python train.py --encoder_arch="vit" --model="image captioner" --dataset="made-up waving flags" --train_examples=195000 --image_size=48 --crop_scale_min=1 --horizontal_flip=false --rotation_deg=10 --tokenizer="word" --vocab_size=53 --encoder_norm="layernorm" --encoder_norm_position="pre" --encoder_activation="gelu" --encoder_mlp_ratio=4 --encoder_head_dim=32 --encoder_fused_qkv=false --encoder_bias="none" --encoder_qk_norm=true --encoder_parallel_block=false --encoder_inner_norm=false --encoder_moe="top_k" --encoder_drop_path=0.15 --encoder_kv_group_size=2 --encoder_num_experts=16 --encoder_moe_every=2 --encoder_expert_mlp_ratio=0.5 --encoder_experts_per_token=2 --encoder_shared_expert=false --encoder_patch_size=[4, 4] --encoder_conv_stem=false --encoder_layers=12 --encoder_width=256 --encoder_positions="learned" --encoder_register_tokens=8 --fusion="cross_attention" --decoder_width=384 --decoder_layers=6 --decoder_norm="layernorm" --decoder_norm_position="res_post" --decoder_activation="gelu" --decoder_mlp_ratio=3 --decoder_head_dim=64 --decoder_fused_qkv=false --decoder_bias="all" --decoder_qk_norm=false --decoder_parallel_block=false --decoder_inner_norm=false --decoder_drop_path=0.05 --decoder_kv_group_size=2 --decoder_positions="rope" --decoder_cross_attention_every=1 --decoder_tie_embeddings=true --residual_init="scaled_by_depth" --optimizer="muon" --muon_scale="match_rms_adamw" --lr=0.0037 --momentum=0.85 --nesterov=true --orthogonalizer="newton_schulz_5" --adamw_lr_other_params=0.0028 --grad_clip=1.0 --steps=1100 --batch_size=64 --epochs=0.4 --lr_schedule="cosine" --final_lr_fraction=0 --warmup_steps=50 --weight_decay=0.4 --adamw_weight_decay_other_params=0
Rows from block 2 of the image encoder of a small image captioner, named by matrix and row number. Rows with one number belong to one neuron. Each number is 500 + 40 x the weight over its row's rms, rounded and kept within 0 to 999. All counts start at 0. Numbers have three digits each.
Before each neuron's rows are labels from the 100 images, of 14976, where the neuron reaches its highest value: "colour at peak" is the nearest of a few named colours to the mean colour under the peak. Only what is clearly more common there than usual is listed. The data: made-up waving flags. In brackets: how many of the 100, against the usual share in percent.
# fc1: MLP up (encoder.blocks.2.mlp.fc1.weight, 1024x256), inputs 0-127
# fc2: MLP down (encoder.blocks.2.mlp.fc2.weight, 256x1024, transposed), outputs 0-127

colour at peak: purple (60 vs 5)
fc1.730:436537586510529461516492452587507501530406549519501497526548504429513516531532493517535516442512459579528503514490586435525519556444573564523530540545426523476442508452477561433498542462502458540436573533457485501530556563458522516434491546485492486534454513468414442527502496522481567526477463507444517505509522488471504540537456569504462488529526543487556518472452432545522530424519
fc2.730:552495551460515511441399495428456511479536506552556479498436427556499498536492470487499498546538562419556529587436546501550490504560476465496495489475501428588439531519500506427457511464497556472480490517473488560536479479594499559505553547552516531423541451574539458427478503497454538492532478498474524536464481524496481468527642513424479548405533492520520521485526510462566530559443

colour at peak: purple (100 vs 5)
fc1.474:495483481565479521518482448490533462556506442525432506510482433526539510433544481418452560488560524594345475476422509521424536493478449472511457519480527471511562508487447496564479524491499531501485467524514531447468512513580565492430485513478542544514466436461435516503531546497507486490540496469516542571493460383546491514551490548465497440477517486533556519488476522505450482550544
fc2.474:452529552517483493438486466530430481512513533386460455496526480500517498531432528508505476622475483454471507464494493472533546468508581501500499487472454499600408489531509536476500544496489501464501532524495500508447480490485543485583490512563451529534457471522494474566491520564487510453471447577452487425538510481451538565496578495530484570537436542467497471434502563538526539490513

colour at peak: pink (45 vs 11)
fc1.653:466460546498472462537461521509464554499543529523554510444515435494537470489479517564481499464531455468516452527486495453479492444487487510476506495475540413477433514510476559416441532537511502456520457474471471481554531503503473485436472488515553524539601468462511469472456522540475504458520582562566583546532527560520443447481473518451504544483464503576528452558435542562551531461491
fc2.653:527585524498508469522456390474483444476492447469491542535431469526484492442534524557519492582538495451447594499494512420503486410532466573532446451497466509557569487535494446509538441527506520477495459503466438505542441492548528443545443582489460516552465449506497449508490574533507466538537510586498444507493433543514514456497485444479525514560447507424559553476476552444550470460546

colour at peak: pink (44 vs 11)
fc1.508:450518549508477455536485467464568507575455522469572535490451522423538507545486536412482530490505410492509519529513470522501503539532424477533459542523468464544447489534506546458533523427485518544456426531509510518521500567490524495578513496420520542531527430549552571490488426547554460521512528467530479507523532518468578533552511526486437556489443564424456504427570455478458472504491
fc2.508:493527439437507506573447468484504490476439501560440546570528528503442546436466449551549497507482499458488459535521532506475474453468582557496479511484527526430528521564553508470504463571527432485485471486553484453540497451515553569490511500525579499462462548482486435482493505454429494482496538485496569507514454481519514507507523428463540468515504517523530473516494471483514495553507

colour at peak: grey (66 vs 29.2)
fc1.246:496471545550498445428510517547465464488522523517522484522465495560520520484497478439568447479481555529595503534481507566514485445452467474452480485530461546441522481552491467530534507466481511448491459536441557579523502472468495493445535529451481590530512546484435407568505537555507507449467486472485519512550513513619511464472522474517477470437484433493574484424576485482497526544485
fc2.246:499429452493420531474485525572525577494502480524535483535577489514536501502584505499502527465518422452443464525419527565487553522518560526495533520478532522510512485490413466551476577505493458533540577494591463445439474460469466525471537504547509492455475497525500424467499550506517497504545551499465533421502468495480498559547541478572456546523522453468548487562370535532521496573517

colour at peak: grey (89 vs 29.2)
fc1.233:452512512578550529529463530566395493537447478483498500551509509460471494448543464487524529497466481508530493498544511503512463475474554533521447456434497440501494493518497500500548570576493479573493509478592547573438449529536531443490455472457537443520528497534596475467510489486569418470524458589458564432483504481574482444509516469518481516500490463517456473444486489439455512423490
fc2.233:497510570509509547514519526498455519514452531490523454535531471485582482566549469501483539496412506457525519514560497494507527461533446460460546505519524522483490594497526531517483500498452541476508495471457486482594441421464470461476478478450483555450497534520474456456524478485483553486467436451474452479527527536477539536577534570529498487500490527503533458500597577514413528463515

colour at peak: blue (43 vs 3.9)
fc1.268:496466465503478467563511454455513474550528491494472535499577461551528444437539556404536485511594453455522530510472517539461501505421472479523539557442525526516504480462528531537513516482497559516554532528497438462497449483571431548531532473462529473559506556468483475520542533518451557557537401476487458443479578449551436464523476484518569516449493489469518487479459536499515524471512
fc2.268:558497519479503516503434572525518637506515544559513514450483489461485436526511508518547444496505508518494504454488456513501465429461510505475531472606496503411525507501525512460467521460503560498487535450468519570472460447428533534552465525469451456431446538507514481498523483514565487457483474527477568519490468529491509492506544494485510516503526488471588402470376553533474474518478

colour at peak: brown (66 vs 20.4)
fc1.17:488609488471476584496441547499421442475468508512450494533547519447409513490465592523452416545489544567501470506461526557534463505450507452515567463475425503519508571547480550549524458462447461483439516562491527500431515514487460579464540513456510414477509513406500484452542529543537545534468476560479473507499503425508424537502519576493467527515520594489524495540492521526436468543476
fc2.17:529405471509561459499524472455558540457525565467457464479481506548483502546523447517476482451539454462529506435502487464405531530485549543433480535381523501460455494499572489538549478427485526458580489489523505447439508514508507441495464484550482531489512502575508413537518445513463463504490477577468490472508484520461474521486441492510495550570526491464495448478535493518486457480512

colour at peak: brown (46 vs 20.4)
fc1.640:473514489540550503511512572467522459463488475505507467602542548438433454542504461395536509440434545525458500518468458503462528559485481525432543532502426473447528530438496485405439433539521508502487452572487514555475563502521470541518509459469494527461525475459488530488529470531502518510483558529469495591447495480452531533424562493565576559481550543480524465509448502570500483476466
fc2.640:506468493525532571460466468532492525418493556465429492517443570519439525501473477463434416530547533527415508516529448463520461437548436520452462499549498507553528406449530578431607475457435536543497449420383483510487522520494533459507454505440484490459534525505524490477529515492460513515526458526436486481533502503492515459474509515496513426474469574531500466561574527475510480534522

colour at peak: green (81 vs 7.7)
fc1.155:482545531416496536560487459474482451523501427468532541546493448488490484530499465547518539565498480435418443438498478463422492550535466525573513456511543442504471492499553498470480516527489519431538499514459509483482577494512493537526513520562485501498488526480582546511484533492434533490534523447559481548510528458477505528450514513490474527543480512403575485475461490413504466464478
fc2.155:533482546584559435442510510525452537455547483495463501512520547608471448569437516492433496448585469538480467539485561465531512497471505550496476534470562542539462502499393502505474540522529489546480534499493541536520444482448504487496497511512429445513475508467397539464521543482520468616476509489539535479426500513466532461550463510498463526423511483535438532491490576571473525519481

colour at peak: pink (48 vs 11); orange (41 vs 3.6)
fc1.241:456486517485490483498524488546504419553525506479569556526484521520527499493499451484493502501552473418467488447502519485546459551513520441522465489578474579502521461484488480552452435498513497518480462549450540429512507492483480556450499480450493501458529510484583487552470513391406536468435489515460491489523556511460510486511517515539534468475565576526437563463511505480436501479479
fc2.241:565491527515498576534525450458448540508507497455509428439573499521467478495427634497501447485488476496508488573427507495491598437493507487524468492492505482541504479503446517440563539562462457456488556483528413536545450481583517420531487460483486513522503462525449599514492495481551562447564514447514462526532480503467514569444442490474451520566508464519489486555464482462534539435492

colour at peak: green (72 vs 7.7)
fc1.600:504517460537478495482544500432503525464503610465506568440426487578500481448448554518479501439487487482501418526495480470508455472466482533508434471539472412531519568483521388514428473551532488541564457550467440475477500425556434529464514490513451447478505449528522479544557472442470465521445544529459471537486528497533494502530522512548502547472551532490537530502499566489549468544509
fc2.600:502509557491492453447489500537609551505475458535501442446472482510498460529534502518509459530536484435474545506517505544486537504535428491526514546439448486450453532537561573439505514458602552506453563503507529585508494601515473444556547428496452469471520509483492483506479490434424574502514492514478508507540495461502483455508521536438439557472571528537487535492538492477469532466463

colour at peak: red (71 vs 3.2)
fc1.396:434452541485506420483526452538471435580491589582546481521499532471496441485561514435671495446425549527485467493469524538481507474471525456490542504534542450421527465562538465494547504506513457483504474489454548501478451423457457495517485475523512478565493464443526465557489496474509484473520493492482476450460565542500496526494456501576470461513482569538486492497482504498479548506492
fc2.396:513471524491500584564415563467493550555528513469483559532529454508552526527441465397521421497583446526456519543535505519512454474472446507517475522463487557458515490534457520507526520439482594499543531501455482403545554464470489454512518490498452498458420502577475514501470515503469462422511562472512540583498491525459515484525526568464524599514515460470528513505478440403455441502470

colour at peak: green (36 vs 7.7)
fc1.569:492454530474472565476478550413507563539502534500430549517511505575542532484502466505477573524390489531456469579504518544528502526629523485551477404474502554511530516429524472472472487578442530477529619492490477437466450480458480519509522532541492454443507514463472509444516441505500497505544537551419498585550499587501515435502539461555479521551556512526483477492528451562476524562508
fc2.569:513489518512484475478484477559560486468532480524586426523506499519481483540515451492515519526459576543544465414447506465513542466467470505499523496395524491503559500433511488512479436532547548494489485580499451456513553518437510493464495425460529483531538502432491489573491457477477526562464447406545516501461525512494535549494458535579543457495573462463483486565458558464557448510458

colour at peak: green (56 vs 7.7)
fc1.493:419477444500567529501504510439452442487557513511580459526445459560565392497532423513511539499489475452458570438525485504486499447513507524513534443421491471462482532488547523462489544478446540451446531512548454452476555442536465469516515454550431526482484506546475515550526451461489583471517555448538467394557526495556543532474444565442547493558477508535475519500511450540482526525539
fc2.493:530552474562560440558528499457573502500550445517466454507478485501477533518445442488485469426498517549583465520577538559547488538487505511496435533504476526367546512475462507469460433586528527481504573529400498507518471474486487520474521491516537454579490501545432572512496553500430478550533468507433524538421426472451498482550561504510474482499499455485496451457441526482580493495513

colour at peak: grey (78 vs 29.2)
fc1.120:451466518540423551501489457553545477523497561493494476498507527487455536508486575470522485511442479467467537462519559448476471485529493556554472552494502537504552460472497516514486504413488558465463499487432514543465497450457462526523492493471503572455509486567502445584526529506502490519444478550455526480525494453495512484622456459488477506473515462505544477497521477484451512516526
fc2.120:540471518439478500502548468537563486499519482410519526471490459469502457430535429551500455448461449467535511498504515510477518633497430480517563498563531527482498483529525579485505560479514464460524522493541453470481460512531536489486573547527487496520518496490454496469496533519496513427491459393495495473529476463462489464508505563471486601531542489530529478504464540509542572471528

colour at peak: purple (32 vs 5); pink (28 vs 11)
fc1.203:503518469420511516489515469510505382578554464531483485499424533526546494468500499426500454532434526465443509422536535542487450501498548467537512533514532559476492570528469528439534506496536513520498485553535479576516423541480487510563517489494508517477473590507530475493483425503516499504453472502404464511474547449504541533509457508507537509570481490540541591450482444516514473463482
fc2.203:518519519554466516622490523513573539506471529443527532527588560452547494529557453566497557524555501505552479551492473493522514521511497479486504504506472480443455502502515521584470494535491455488424528490497529557579513500497519507477466536498458515474513400510536489507506459532464481479523445443539543471492459535459443531537476492534436503459461481489495472527468507490542481524538

colour at peak: green (41 vs 7.7)
fc1.18:540490490516498497444562494575503530576533476556574522532489474507525520451527471444563505603459513451534484457523475544480477481498483428499458463516523525422547503469514498486508479493524496516473530494430536571435482400473535509484474461534482514517440505522437451515472459505515504486455522523535479566476531526467479490520493505512530562470478536493514540408516485493518466513455
fc2.18:470480499460497566541479515435526396510498536467509515483539540462568452482464544513463559512497486549529495511526544454529481491454514578544512535468431499474462549599499549517442532464483520492481472498532454464518523542555485480495527527519507543521563535509489459514510520485502478498573476482500524546496475477469491604462530471519483530484481389506488452501524476548543557466480

colour at peak: red (87 vs 3.2)
fc1.225:510590457516448497492523553530443476491494522573445450497497540479483528478500520546480569516516487543550480519534544463436459505552489453524480512460472554543475468478534598536478524497477557490544520530505445527425538492474465514519488507519439507479481510438521462478523536556416507548514504545469450528552409519503463540501433457487498576455489530517537503490406465478482488495570
fc2.225:475469478496454479438487542522499507461464542491514528525521486581491419529569515461510485515504531485479557490489507522525485543497513565495504599511571484485492507488491479492537469432434440398520467469486530510474509494491451537489524512553529541549575491485502451528463516476534476466472469501471519517451497580519542404478491538418457511574467481509509442528475517528474530556444